config.yaml
arch: "transformer"
dataset: "telephone keypad tones over noise or synthetic speech"
spec_augment: true
shared_expert: false
Rows from block 4 of a small multi-label audio tagger, named by matrix and row number. Rows with one number belong to one neuron. Each number is 50 + 10 x the weight over its row's rms, rounded and kept within 0 to 99. All counts start at 0.
Before each neuron's rows are labels from the 100 clips, of 14976, where the neuron reaches its highest value: "peak on" is the class under the peak. Only what is clearly more common there than usual is listed. The data: telephone keypad tones over noise or synthetic speech. In brackets: how many of the 100.
# fc1: MLP up (model.blocks.4.mlp.fc1.weight, 2304x384), inputs 256-319
# fc2: MLP down (model.blocks.4.mlp.fc2.weight, 384x2304, transposed), outputs 256-319

peak on: key "D" (95)
fc1.579:61 49 44 51 50 36 48 43 24 47 46 40 47 51 64 53 51 66 48 56 71 48 61 51 47 34 46 44 45 47 52 47 49 36 38 28 46 52 62 61 65 48 42 51 34 49 41 42 52 47 46 43 36 47 47 40 49 36 43 50 25 37 46 50
fc2.579:48 44 64 55 40 47 51 50 49 35 46 23 55 37 44 57 45 34 48 48 48 50 38 53 45 49 58 39 30 53 38 60 46 44 57 26 51 41 39 63 55 54 45 47 50 30 48 53 40 40 57 58 73 63 48 60 51 40 59 53 45 41 57 57

peak on: key "6" (98)
fc1.763:48 49 53 60 44 63 33 43 57 47 68 57 40 41 49 62 40 33 59 34 46 53 39 47 49 51 70 53 48 58 49 33 43 51 53 30 49 45 42 38 60 51 47 46 46 56 57 57 45 66 41 58 34 65 56 40 54 65 48 52 58 54 31 50
fc2.763:54 53 38 55 59 42 39 59 44 51 45 53 42 54 51 28 56 55 61 45 52 40 52 21 57 57 56 53 45 42 61 35 46 58 24 36 45 46 62 47 41 56 65 48 62 53 62 54 58 58 42 55 55 40 55 62 50 47 49 20 56 55 32 56

peak on: key "*" (27)
fc1.738:30 73 60 45 51 46 41 49 54 16 66 52 62 35 28 37 56 44 59 71 45 52 45 51 46 45 55 62 57 48 59 41 76 63 44 39 47 58 43 40 55 48 47 60 33 69 41 37 42 53 52 46 37 33 56 43 56 61 49 46 50 60 65 65
fc2.738:57 63 57 52 38 53 45 41 46 58 48 58 58 62 57 54 43 49 50 41 52 33 52 58 68 51 61 52 52 49 57 54 59 43 65 49 47 37 54 33 57 46 45 43 50 35 82 46 57 50 36 50 53 49 66 49 63 53 50 57 48 52 49 30

peak on: key "A" (47)
fc1.313:34 56 51 42 50 45 67 37 52 61 70 57 53 37 42 37 47 41 46 59 55 47 77 42 59 41 36 55 70 44 51 38 56 71 63 50 54 50 43 45 40 53 33 48 46 55 57 51 61 54 51 44 60 39 55 49 54 53 34 57 46 47 51 62
fc2.313:51 29 58 57 60 41 44 69 47 51 44 52 61 54 48 55 38 47 52 45 68 29 40 43 64 53 65 38 53 29 47 48 38 61 45 52 49 49 57 51 27 56 47 48 55 41 58 55 36 61 40 43 49 54 47 44 53 58 27 36 59 59 41 49

peak on: key "D" (58)
fc1.561:48 54 33 58 67 40 60 60 64 29 68 50 68 35 47 38 53 52 52 42 39 42 42 32 52 70 55 51 49 52 66 47 31 61 34 49 42 41 58 45 46 56 49 54 51 56 61 62 50 29 47 38 68 53 40 51 52 50 56 42 62 29 46 44
fc2.561:52 55 48 37 60 54 44 40 43 37 50 40 42 42 49 67 37 55 56 50 57 33 31 53 52 28 42 53 40 61 53 49 48 48 65 54 38 52 41 63 52 48 40 49 46 47 47 47 30 36 43 46 61 39 49 49 55 57 50 53 52 55 42 42

peak on: key "5" (63)
fc1.616:50 46 54 45 47 59 47 43 24 53 54 28 52 52 44 30 44 54 44 68 54 57 51 39 48 49 49 53 59 53 45 56 39 62 61 41 53 45 72 62 60 45 49 61 33 51 37 53 47 48 53 20 58 59 48 40 30 51 47 50 57 44 47 56
fc2.616:40 58 46 55 44 60 47 48 59 46 53 60 44 57 55 59 58 66 54 49 55 66 51 46 59 56 50 54 42 61 50 67 60 50 37 48 53 57 46 50 56 53 46 54 46 56 49 56 66 71 38 54 44 43 61 69 44 65 51 41 51 56 51 66

peak on: key "D" (93)
fc1.269:53 52 44 36 59 55 41 34 43 40 80 57 44 54 67 48 56 61 44 42 43 37 47 46 33 65 54 35 47 55 58 45 53 48 49 44 49 53 43 68 54 56 42 48 46 65 54 52 61 58 49 42 51 41 41 50 49 46 58 33 40 36 48 63
fc2.269:30 48 40 53 51 54 66 46 49 42 50 42 47 47 45 52 47 57 54 39 37 61 36 32 39 45 23 54 36 68 52 43 37 37 47 37 47 45 37 55 47 43 37 59 38 46 54 34 54 43 33 48 66 54 43 52 37 49 36 33 37 37 45 60

peak on: key "C" (51)
fc1.756:63 40 50 60 55 60 51 50 52 33 65 15 48 37 65 34 48 59 45 58 52 60 52 55 45 55 58 48 46 59 45 45 29 50 52 42 45 51 54 87 61 38 41 64 42 42 54 65 42 57 37 39 44 59 41 49 49 39 40 56 52 60 25 54
fc2.756:59 42 40 34 41 39 56 49 48 38 43 46 52 61 46 49 41 43 47 53 50 48 42 32 56 46 38 47 55 38 52 51 58 58 40 54 45 43 59 36 45 41 44 45 50 52 57 51 48 50 50 61 46 36 54 58 51 47 52 34 44 53 50 48

peak on: key "A" (27)
fc1.237:48 36 55 69 50 63 66 53 57 30 59 56 56 47 57 37 57 58 57 60 47 54 54 61 55 56 58 44 43 47 36 40 32 42 45 48 48 53 50 56 64 58 43 45 28 33 34 53 48 66 55 57 44 43 33 42 34 26 33 62 51 53 67 46
fc2.237:41 58 37 40 41 39 50 35 43 47 58 51 63 45 42 31 39 45 44 48 59 43 36 58 62 34 53 61 51 63 56 38 38 51 45 61 46 49 50 36 26 42 46 61 65 43 58 41 31 37 42 33 50 43 53 54 58 51 45 57 51 60 33 48

peak on: key "5" (46)
fc1.99:54 56 60 41 63 65 51 45 51 28 62 58 69 35 66 67 46 55 60 47 53 60 42 59 47 33 47 55 34 53 45 61 53 51 46 46 44 41 58 59 65 51 62 49 46 43 60 53 42 40 31 52 48 59 57 48 46 56 66 57 56 64 51 50
fc2.99:36 49 39 37 41 52 54 35 39 36 48 34 36 54 47 42 29 65 58 48 49 55 34 42 37 44 41 44 42 70 43 48 47 48 43 46 47 50 34 76 52 51 35 60 37 48 38 42 54 53 47 49 57 51 39 48 57 45 42 40 42 41 54 50

peak on: key "6" (99)
fc1.53:58 42 58 46 49 56 34 47 41 43 65 54 47 42 55 56 38 48 62 42 44 58 51 33 55 49 45 38 41 30 40 35 40 50 54 47 39 47 51 46 55 49 51 36 56 58 55 40 38 52 60 69 43 61 38 50 49 46 70 52 44 42 57 61
fc2.53:55 54 41 58 64 36 39 55 49 69 34 62 34 62 56 29 52 49 47 53 52 41 47 44 60 63 50 62 45 40 62 39 45 57 34 43 60 52 54 41 38 64 54 37 66 52 69 51 61 66 40 56 47 53 59 57 60 62 38 41 45 52 30 38

peak on: key "D" (35); key "0" (29)
fc1.423:34 60 56 46 66 59 47 36 57 63 78 66 41 61 59 64 57 45 44 45 54 43 58 44 43 44 50 40 40 56 42 52 48 70 44 56 54 56 35 56 59 65 39 41 56 46 54 49 64 57 34 40 58 40 56 45 42 63 58 28 42 62 46 50
fc2.423:34 38 52 48 48 47 59 45 47 48 44 45 50 47 45 54 39 48 53 39 38 56 41 28 42 54 43 52 42 55 37 57 46 44 41 36 45 41 30 51 51 45 38 65 35 43 42 34 62 63 45 47 66 59 46 43 37 50 45 27 44 37 48 51

peak on: key "*" (77)
fc1.413:67 45 53 54 66 63 48 49 46 43 50 40 58 25 69 54 41 69 57 53 79 71 56 59 46 54 48 59 40 45 44 50 61 50 71 53 59 54 53 43 57 44 35 51 50 48 56 41 38 70 52 56 48 56 53 50 60 64 47 43 48 40 61 48
fc2.413:49 56 44 33 34 38 55 31 34 47 50 45 59 44 50 49 38 43 37 59 45 39 47 29 42 48 44 36 54 48 46 48 50 58 42 69 40 43 39 51 38 41 39 55 54 37 54 43 51 45 46 57 46 41 39 55 56 37 61 30 38 42 53 47

peak on: key "A" (79)
fc1.152:40 62 50 57 43 48 76 61 54 41 51 23 45 21 47 59 59 53 51 63 49 78 39 51 53 41 40 42 48 60 41 39 56 52 50 47 44 43 50 47 48 47 37 42 45 60 41 48 30 23 48 39 61 45 57 49 46 59 50 51 51 31 44 49
fc2.152:56 25 57 66 42 39 48 73 51 50 54 49 31 71 59 41 33 44 47 50 61 48 48 46 50 45 49 38 44 35 43 34 44 64 56 45 47 48 44 37 21 54 45 49 70 40 52 51 42 59 59 49 40 58 56 49 52 64 35 46 50 49 24 55

peak on: key "*" (100)
fc1.501:66 49 62 47 49 41 46 61 46 43 45 58 54 55 65 58 46 77 66 40 71 57 40 54 50 37 49 53 52 41 59 53 42 53 68 52 33 56 57 58 56 43 43 46 45 58 52 50 47 56 41 58 42 49 61 49 48 48 46 42 38 47 64 44
fc2.501:60 68 40 43 40 52 47 48 53 47 57 51 53 21 62 46 49 55 56 65 61 60 49 54 54 55 56 51 54 50 67 42 41 71 51 56 54 58 53 50 38 53 52 37 63 47 57 55 55 48 54 38 27 35 60 59 58 33 67 49 58 55 53 60

peak on: key "C" (96)
fc1.151:42 43 47 47 61 54 50 44 54 61 68 60 49 66 43 44 51 46 44 56 47 43 56 43 50 48 48 43 59 48 52 39 38 44 60 56 39 66 52 62 56 68 44 38 52 63 50 58 43 68 65 36 40 49 42 33 66 64 36 45 47 57 50 45
fc2.151:67 60 59 45 58 53 55 40 58 45 48 57 46 63 57 45 59 35 59 44 49 32 38 52 64 61 64 52 38 53 54 37 47 48 65 31 54 52 57 52 86 48 54 48 40 49 56 57 52 51 45 57 69 55 62 53 47 56 47 50 60 55 40 53

peak on: key "*" (75)
fc1.508:44 42 49 47 54 55 31 51 56 49 67 50 53 27 62 58 58 65 51 45 68 64 61 51 40 44 59 57 38 44 46 47 24 35 68 42 57 51 47 46 67 51 39 42 40 37 49 48 61 53 38 52 50 51 52 48 43 45 49 58 42 50 49 29
fc2.508:58 41 40 46 52 51 43 64 48 67 71 71 47 77 52 45 45 41 54 46 46 34 32 34 55 49 60 53 43 41 53 57 42 46 62 34 44 44 42 51 43 33 48 57 67 47 77 55 52 54 44 61 57 64 40 66 47 70 54 39 51 50 47 53

peak on: key "*" (100)
fc1.26:58 53 63 45 46 48 45 52 53 46 37 58 49 51 50 55 54 67 65 52 76 61 48 58 66 39 51 42 57 47 55 64 31 58 62 48 43 51 53 56 57 43 40 60 49 51 49 60 54 74 42 58 44 41 60 50 47 49 56 55 52 57 50 47
fc2.26:62 67 42 35 47 47 58 46 45 45 57 52 60 17 57 52 49 36 48 64 58 54 47 57 55 53 59 55 62 45 61 49 32 66 54 49 54 51 54 52 42 55 56 46 63 43 64 55 55 38 51 41 37 43 57 51 65 26 70 55 61 53 61 64

peak on: key "A" (69)
fc1.49:43 48 53 50 41 38 61 51 39 48 64 66 69 51 41 35 51 55 47 42 67 35 57 51 44 59 54 47 53 52 46 71 61 54 51 53 51 60 48 56 62 64 47 56 42 50 44 57 50 48 57 48 29 56 57 33 53 58 47 56 44 46 58 62
fc2.49:53 66 48 52 54 59 50 43 41 47 49 39 62 53 55 40 38 52 50 63 55 48 53 55 53 40 37 52 62 59 49 53 45 47 43 59 49 42 43 29 59 43 50 56 46 55 72 46 39 50 55 24 61 57 38 51 59 33 47 56 58 48 62 57

peak on: key "A" (93)
fc1.593:50 44 65 66 55 39 55 42 46 59 47 60 50 33 41 43 63 49 52 52 71 44 52 44 40 62 52 44 66 43 55 32 56 71 46 29 36 58 66 52 55 62 47 46 42 57 43 53 42 45 54 43 41 53 55 36 47 31 38 56 42 38 55 59
fc2.593:44 58 46 55 39 62 52 40 50 55 60 69 43 50 33 55 70 60 59 50 48 62 60 55 45 41 42 46 34 73 53 43 74 27 52 62 50 53 56 48 61 36 60 61 45 69 52 57 48 46 58 59 50 47 47 57 46 50 71 55 46 49 47 59

peak on: key "A" (99)
fc1.384:57 44 45 38 41 35 66 56 45 34 45 46 57 09 39 46 47 44 54 48 56 50 28 48 55 41 53 59 53 42 44 45 65 55 49 41 61 39 43 52 47 46 41 40 55 50 64 34 38 55 46 41 43 52 60 42 52 56 46 47 42 32 55 37
fc2.384:54 31 54 58 62 36 48 75 51 61 45 47 55 64 66 42 34 49 45 45 64 35 43 35 63 53 68 46 42 28 46 39 36 44 62 42 57 48 57 44 29 59 42 29 65 36 58 51 44 58 42 53 47 60 51 41 48 58 40 29 58 57 49 44

peak on: key "C" (35)
fc1.263:41 48 30 47 43 55 52 37 53 18 73 62 71 46 66 46 56 42 51 44 44 54 57 52 61 44 59 55 54 60 44 62 50 58 53 54 41 46 57 67 51 55 56 48 42 50 61 61 48 35 42 53 57 34 57 47 47 51 47 53 54 59 58 51
fc2.263:56 55 37 41 58 49 53 38 37 44 51 32 42 57 58 49 28 55 56 60 63 47 34 47 44 46 46 44 54 57 50 54 39 52 41 63 44 46 42 78 48 47 44 53 48 40 40 41 44 63 44 44 55 56 43 52 66 37 36 45 49 51 56 49